python train.py --arch="pvt" --model="image embedding model" --dataset="coloured fractals of 300 iterated function systems on busy backdrops" --train_examples=195000 --image_size=48 --crop_scale_min=1 --horizontal_flip=false --targets=["colour"] --num_classes=12 --embedding_dim=192 --norm="rmsnorm" --norm_position="pre" --activation="squared_relu" --mlp_ratio=3 --head_dim=32 --fused_qkv=false --qk_norm=false --parallel_block=false --dropout=0.05 --inner_norm=false --patch_size=[2, 2] --depths=[3, 3, 3, 3] --widths=[64, 128, 256, 512] --am_softmax_margin=0.2 --am_softmax_scale=16 --init="torch_default" --residual_init="scaled_by_depth" --optimizer="adamw" --lr=0.00092 --beta1=0.9 --beta2=0.95 --eps=1e-06 --grad_clip=3.0 --ema_decay=0.99 --steps=15200 --batch_size=256 --epochs=20.0 --lr_schedule="cosine" --final_lr_fraction=0.01 --warmup_steps=760 --weight_decay=0.2
Rows from block 4, named by matrix and row number. Rows with one number belong to one neuron. Each number is 128 + 24 x the weight over the matrix's rms, rounded and kept within 0 to 255. All counts start at 0. Numbers have three digits each.
# fc1: MLP up (model.blocks.4.mlp.fc1.weight, 384x128), inputs 0-127
# fc2: MLP down (model.blocks.4.mlp.fc2.weight, 128x384, transposed), outputs 0-127
fc1.280:037097033121087208216167156035116169140174049079212126129103069072198107149189161103185199107155095187156051054252124134118021024190179142068141054056146208167139052024147111187183165232087095199082085089051164079141133064093071190165217074187123181073131194082138138130094110229196074089131083101104135074182157154077120140195072113139132076119202192199120073037064086131079191187152
fc1.281:086120121132131172184126116095151198129167109080196109147110092123146068107128134131150173166166122174106149094175127178128058083186094127090110093112152172082086059104110133202137132182064099189124085098112135117148135061087101133133202072200131154097079205096180142120103151138193106082136124114145148093196134108079113157198061120097124121127164164197157099126135121097127144176165
fc1.282:110105095128101119069163139110104123151142107136156095105177102125065133128069179124151143147072196112105072145131102170154142127118122134160084151139115140194090126138142212095064094120129127096074204126173162117068094123082119152129170102138110115136099108140115169128099081182155099109154143182156107143121132081153064165092131153084158132146054165091082102084084198186111111089139
fc1.283:154108117117122115138115138118141133114130123106106139116127116129135148130113138147147119143112121103142148131129125128113134118126112105113132136125145121131132122130118114120133132112114132130153130125131116131146111117131118141135096119121114115120138125106129135115118123142131135112144117122122131121131109126112139148130117135131128134131144126118150130129107114131148109112155
fc1.284:193192132205071204186121132093117075111178218185055239120067232077216207183153075182100058046224075219213116056127176119042069155094094083154072040098207043088200162122040102133219121080189059128202048141049068148177200117233082072104064228087218063197157154220087023062191208062086156221054040053182145131067028134092242121181180097121077166068155087076221222103114066083141175128223
fc1.285:113135115120136119149123122138131120127149137120105148112123157129124106127133137141131125147137127115103152131140154131111106146128110133118112114135101143104129136137119132125149128120126119117118135144143146137100146112144110102137119122096148122148146135110100134133143146148102130111120145112150125127147138131112140112151140132142138110132135149138125110132145108145107110131125
fc1.286:117139111130128109116112117117120115102119154147107110143148151114142123130123129121133111104103105114128104122122150106117153156140113145139154129110131138138140132144130099145110129129152153129123115116108118142126116121147133146132150141120112152120117118138120142137125108136148108108100139123136155134139119124123156119107126145133155112154117143136109137115115114137109121138128
fc1.287:101139069113133138128152114124131121143145136083110104136096120111125092123112123101119099127125097136146093113119075147129110120141153132116131130127130148141108083103127102129109106115107146136117102131096124107142111089117153131106113122140138130143125120147126110129116105119146129132135124120116104141113139142116123136146116141129094132124145108134119133124099103134143119140107
fc1.288:116117133167129159142145115129124166136132124117130159111123105094120121112136140111123129141174130166114124090119128126127090133151143130151125104120157138120146122077107140145156120141107123127112116097088131123135128120144135123153128119118153112155150127107138124148123128132127119136134138083117151111134084148133138127147093140110121121106143124117160125092128115120092147133154
fc1.289:111121122107120127129135141138147145128110126148135127129141134149134155107123134121145108109118125128109132116134121128103140112103144112135139145108116136102121141124130132143139113139151120144121122105128134139128133146111114117146122138111108103118124105129130118144136133121136147124151111125154149120120125144148114133124118138140128113125146136142151152106123122131111132131115
fc1.290:203192099203142174207142142099139084061137195144053181131029187062203152167161100156104100069187037222194149079130160090063085169166099097132118065156186116094186137087060076160209148117190035119209079102073077189193181130206113093129059217135151085115169186189110065089168189074153173196045099041132174093137083211163219118186143145167083158053210090118198222144124071072119213186208
fc1.291:100129128084089111106138111111131128182108120161162105114196126156091142126106158098129108135088202118132097103199081176114139094133158117160110182102093159164116134125122194104077112150150188150078193149165144070072094163120101154146141086135114119143165092116081146110124120149178063116135109157178092165125156104084089152082141125067126127153086182072092117082097181152112092088091
fc1.292:137128149116126133119122129139100122121133117130129129111132131138111117102121143108143112148129114122106136105142149112126120130124122114126157121120103133135123129120108098104148134133100095157140103121143098122107119143139120151115112132100155149119120116130125126121141141116115145139119149141134114114112158113139157155153154144098131107126121117138146123102107116146108131151113
fc1.293:104143132134131128140150123136115149145129088136117110110162100118111128137108128109121135132106118102121127129133121141138137102112108134127119133103118119146135083107119129122117118137142101130126139105107147119131164138113145152124115136133108140099139135115133104154129121126133128117156119129110109100120122137129111097117122147161150109130139128129129133175116144168136125124115
fc1.294:128155147145114110134135116156106115138116118150135134163111106109118123144130139112127112127152133119121115117130106124141135142114104140134137142147157109112154133124132144147138109137150135135126134124129117145130111137142140140117149116133126124123131144156137138150159118124152141141129136103121156122129129114108129124133133115150130118114125134122104126123140141137153118104139
fc1.295:136105142134133100115102123128145126127143136119112141107121114117102108143117144133138129116145136117111148130130117135107110135137107150122122124121108114137157128128116113146143135149115137129124137105150119108147098132111133105131132108112114110129160149141104106105112130125145122125131120103105103142147104126121123123145125132153130147131116147147136138118117114141127105133125
fc1.296:145207091151100191195143095070119062115157166186100228158154113121170185142161138125126053044169066158203073060175074107047066100151171106106080057102173107113194122068096149132189083137163111067172098167036099087172206123204097100110100176093146110176086111185051022032176139153170055164099030060175086154118089094053154114179152104098032146019127137050124199103115068078128142130203
fc1.297:081129169210208220197135110093107083037147135142137242215084116080247123056231088064101162076217036221172182119181058065030062097170061148045170054065170188122129108052146067222215060168086080189210029065024138105166135192201072090145160155208196165047132164068140099116190215122188051192114066030055089081200064202045226101214098062149117108069203166155150161140150034069082185184163
fc1.298:110132125118123139129109132125135150137124134150119119135119126111147125110135144140120131145137130132112124146127126124127138141149127124148113116149154128130106144129111144110126135131132145113112110136129137107137124116120112140123112132133133116126122136120130120133120152123119122144150118148122119120152122137121143140137132112134130130133139106115113135137140141149138137137128
fc1.299:138141125141139142106092122131110148120110119117131118102145116148132105114111128120118155138144124132116138119134148119137100125146120131112117147143123118107104150144134104104134104118124141142124116115139107119125114147122108146149118146110149142153125102146138127117142137112133119107119118145120141128125103146152119116138142142121096119118136151125114112120114107141143118140155
fc1.300:130134122110123113149125119120132132122133133141113149123113107105118127124108136144148132106108139150117137136116109134151129123119107132103118110111118127127114127126135145122105122135110143121148109139129153131140143130128142137134129147111132133116118127142131136135130144151130150135121134116114144139127113123141104109123148149129131126113133116129119147150127135132147126113110
fc1.301:119106132140108121103111113108146146127143119113142151128127120115121113115106109125138125115129148143124140110142152135135124141146117143138149119141116113144107119134123127106147116147139123111118109139122115106113152122148112131142139125137126114144134131108141133098132136137125122151133137139120132147142117118134146145116149146140128120133147125110135136124156105118143117134118
fc1.302:128139135117141120158127120136123152147113120131105136149111122144118093130118128150118133115137140123112128126099118139117114103115149148141121102134115129125097096135134141145121129115104133139106100140119113163119143136109150137145143138148108118107130124122140154119104118116126138145101131136110141120147136112127106143122113116126108141125119133132122140106146139111144110126134
fc1.303:120138127143147147131122141142124117134139102127107117111132132103158125124140115118133127126123142119119125134128146128117130108112143122138133113113115098115137129110123114123141139125107125135129130133126146139120120155129142144129145127123142100123124104120136121149118124117128110114131119148123148108132132125129121123130139135126141144128118140102112147115109127143136136108129
fc2.280:148142110133142098076072042159243041130089190194072159157158145145134170097129069114066060097078165060151098126059060079088163133055110000111133129164120055097151156187135124134134017053140204050189125154114091164162116196169181091007096164096160139154087010165085104092186158090112067159083108131105025234109068121110135028094235098141105255099112097073124152156166133101229043058108
fc2.281:167175106142067172162203206081053150162190107144109131082118157063116147192105213168208119119169111171180038069136156167138113110187182202175064095050123116138167106099060171105120155125177049123083108167096089127124187076125074162192098117089125067186160181184098093114099075140096169122107075093183143063069161111125127195141125198163065065090117109092166133137044134142045191138181
fc2.282:116121202109113104069129111152165156167120123134146091118159116175073146116074128094137135168111190098096130158117109155163163132095125105131118186150105134204114144141122195079068087124103126122091199112175171116064110162097164190090154095132110132118115103115131160160112093147121131094184159160149206141107193081148061125077093125095150156154058141112054097131121193169138079074099
fc2.283:127128133120143130130131130137130120124121126124128131132127132124128130119133124121126119131123133128127130130139122118130133127143121123121136120130137131119131115118135121125131120125126124117132136135128131133134129122128123136122126125130130136121122132122130127120134135130125132127130129122117121120134130133136126125126131124128121132125140124133132129132127128121124129130129
fc2.284:044010193107194054086115050206202200057021066103196063108195045243058042007089075046062202231102169103037255229115113129195137129120039076104213196172127184121000144133216112126084190179015162223123144053227171052065057112058215158065195046155136197042105157019177242217115100152172129056225239197046137175170173102118074078148048114071226137221131186220130027105198146204153089151022
fc2.285:128130135129120137125129140118122137127129123129132128128135126125125120127126121127133131134139128135127127130135131137131127123129129126130125127118122129117123131116127137126130129131125126138128126127130137115123127124125128136127131132133136131125125128129135125136121130136126128120130128131123135123129131119126122136136128130124132120126131129127140128135121129131115128127127
fc2.286:139143146129117138124132116118137127133143148137116117129131131143122123132119134122132123121138124131135133133103111137129123122103130118139114131123133112152129142115113139124113131134144139132127138116147148118127124140140127147116116134138132117139128126144126129138129131130132130132134124138144148141109136117125135126133103133102122141135113136121109138100127139135148104112135
fc2.287:116136138123132128151146140121119117148138119122124134151106131103134138129132133129133124111134111137125091129172124111115152099156134124111122128086108134149129090133123141150128143133138108116141123144096167139142123161136105141131139125152104133119150141127137113138120107162145107128103110130142115106149161156127118129121124118171123135119123133123100134128100138101106155131117
fc2.288:134113157137154104133096169166112139082086125108111123116107143124121099120134125136119126139122108125113179155118172118145154162144103190116163119154149128097114109142128109145130146140119110148131114102138107145141126102131145121158125132136124125109143167125155136124123131095118174134124137124100153093153128152170145138129122135142142097134157103156149128128142125130109151163117
fc2.289:135130129128130126126129124127124116132132138121128130130124136128138133134130137128133122127118121128117130127125118122127131128128127142125131124127127124129133115133134122128130133128131125115129131128129139130135129120123125123138124127134124125127119135135125125133131128127124124128121127129125134125125128141128126134121127123131129123123130125126124132128128123124127131132128
fc2.290:112044170080159009068131100221171179137036098075142032082120123203036095085069105113111186210040171053026184241116149138230227183095120117144167206195063126142063122205170154075045221108074165153077196147214168155080061120052222160127130071130035140066136138069172211219080055122097165071162237229103125146131203159214071099056069141180218127235089101180084078179178191182164071100045
fc2.291:159162212133137127107092070150210100120130150177074163136153148162149146106117061144082093086123114115150181122133120122103138155087117027158141099178126083159145164164109135095161120082156151118187114159109062144145133204196162100038101174078138096148111105149098089091192141074097120180091090103115103181092097114129169053114161126141112227083113099099135161156191119093171097083140
fc2.292:135132140115112121114116132135149111132124129165129135120154124152117134126114119123125110137128147121141150133130118139129132138115130124137117137151128117143139163132122142113129119106135144126127130135134115117117127148127145136126123128104138123140141102129102122122133141124115114131133126133136113138118132101128128135138163114120128136123116127116122127147141136137139103121128
fc2.293:124134138138139127137147123138143104128133128119128117152120138125136151128143146116133120124112116121124102125117082109128132122138137124118132118124147133131131104136134126140125102129130125102133123136115148145162137129136130145106140134141122142132090129140137117124142110148130101137117116118123134119141126132127137121124124139137109148109140121106115124103098109112123133138129
fc2.294:125132135124132137125136139119122123125130124120136124135122133129132136119126129119133123131116133126120124127131127122126128123133132144127129123117128126147131128124135134126133128127130127127131132134123140135122126135127116145137128124131123128115132127118130131126125125129125121122135128129131123119133139133130128135122119128125126119129125123131118127137110135127123123123126
fc2.295:133121143120128119134116126126113131144124114119118130127127135127129116129121120127124127129103129117117140138128129123127135134141125135132134137117120118110124108154132128122132149117137123125127129151125116146133134140136131135129124119113126125127131136133134128132132123124118126121125122130126112101131126143135132112130117137146133120133125126123140129132128133128126135123123
fc2.296:162160149218179134183149113173150055083115181172069219188050157096205176117201062140068068043157043151150127114175125054026138147129101098107167048156202105070178111132114069178223069123153077065226053122057098170215156146227130075070114214144184128132099162160107061053219214076138122222047059058097118120162040189153226064117164086153091180055200096110182213108146051025156157149151
fc2.297:173128119010099065000077083156223093217102142149108073052211169180020157142009103137116104185044255025121116160073087175183207195024186090216073250177000048201131176182115202000020143045154221081055255212209129148073107215084179134116081094036064080159195000156069162168105038093052115070152180206196000218039212099168042093043183170155147196182000073067057101178158255203212015000098
fc2.298:130127129130128128132128137124134126126134130126128125130133130130131120130131128128131127133131121134130122126125141128126125130134124132122127128130127131128123138121122125132129129130129127129133124129123132130127129128126116125126126133129129125129132130125134127130133132128127137132124130126126125130133128129129131125131124131130120126129131130130131131127129122125119129130130
fc2.299:134132130134115135128138135122141138122134140139127124119146128126119129128121119137140122135134125136137128121119127137125119125131114128138127131134135123123124144120114140122126134126128116133131124119128124119122139119132128131120130129129135127142143139139127122128118127118128142135134119121129142118119122106123126137146128128115120135119114126126136129123123128148117130131130
fc2.300:131130125131123133127126129127124127127126123126128133131122124124125124127126130129132129128130128129132122124132124129129131122129130130128129127127125125131128124127126122130128129123131122127131131125126132131128125134131125131131126126128128130131127127129128126128127133128131132127130125127128125119126133127127130132128132128133128128126130130131124131125126131129128128126130
fc2.301:127132123127125127124125131132128128136135126124125124133131131119131128134130129123128130129131136133130121125119115125133129127126130123126124123120130122141133119121123131120125122125130126124131128132121127129124135121135130139129130123125123122128125127134127131129126122134129121128124124130134137129126129125124133130124130129133120137123129128125113125132118129123124127125131
fc2.302:135131143119135127144148137133140135129129133114133137130121133147134153143142135140134123118128120142121137138135138140142128133133160171142121112135154138167138125121123140135136123131130115120132119136125147131139138120140131151154132135119112122138114150130122130135120119127125134125144129120131141121123138117143142132128122136109124109124134124121087141145126116128122135142126
fc2.303:130130130134122129129131137127132130126132122119128124127117128134126126133123128133129133126123127131134126122123139136125126130129119113130124131133130134137132130125118136127127137135128123133125128119130128124123132118131121128118134126129125128123128136129127126135128125131128142137131130123133133132128125123136126132128118132129125142127126134133122128116126129131121133126134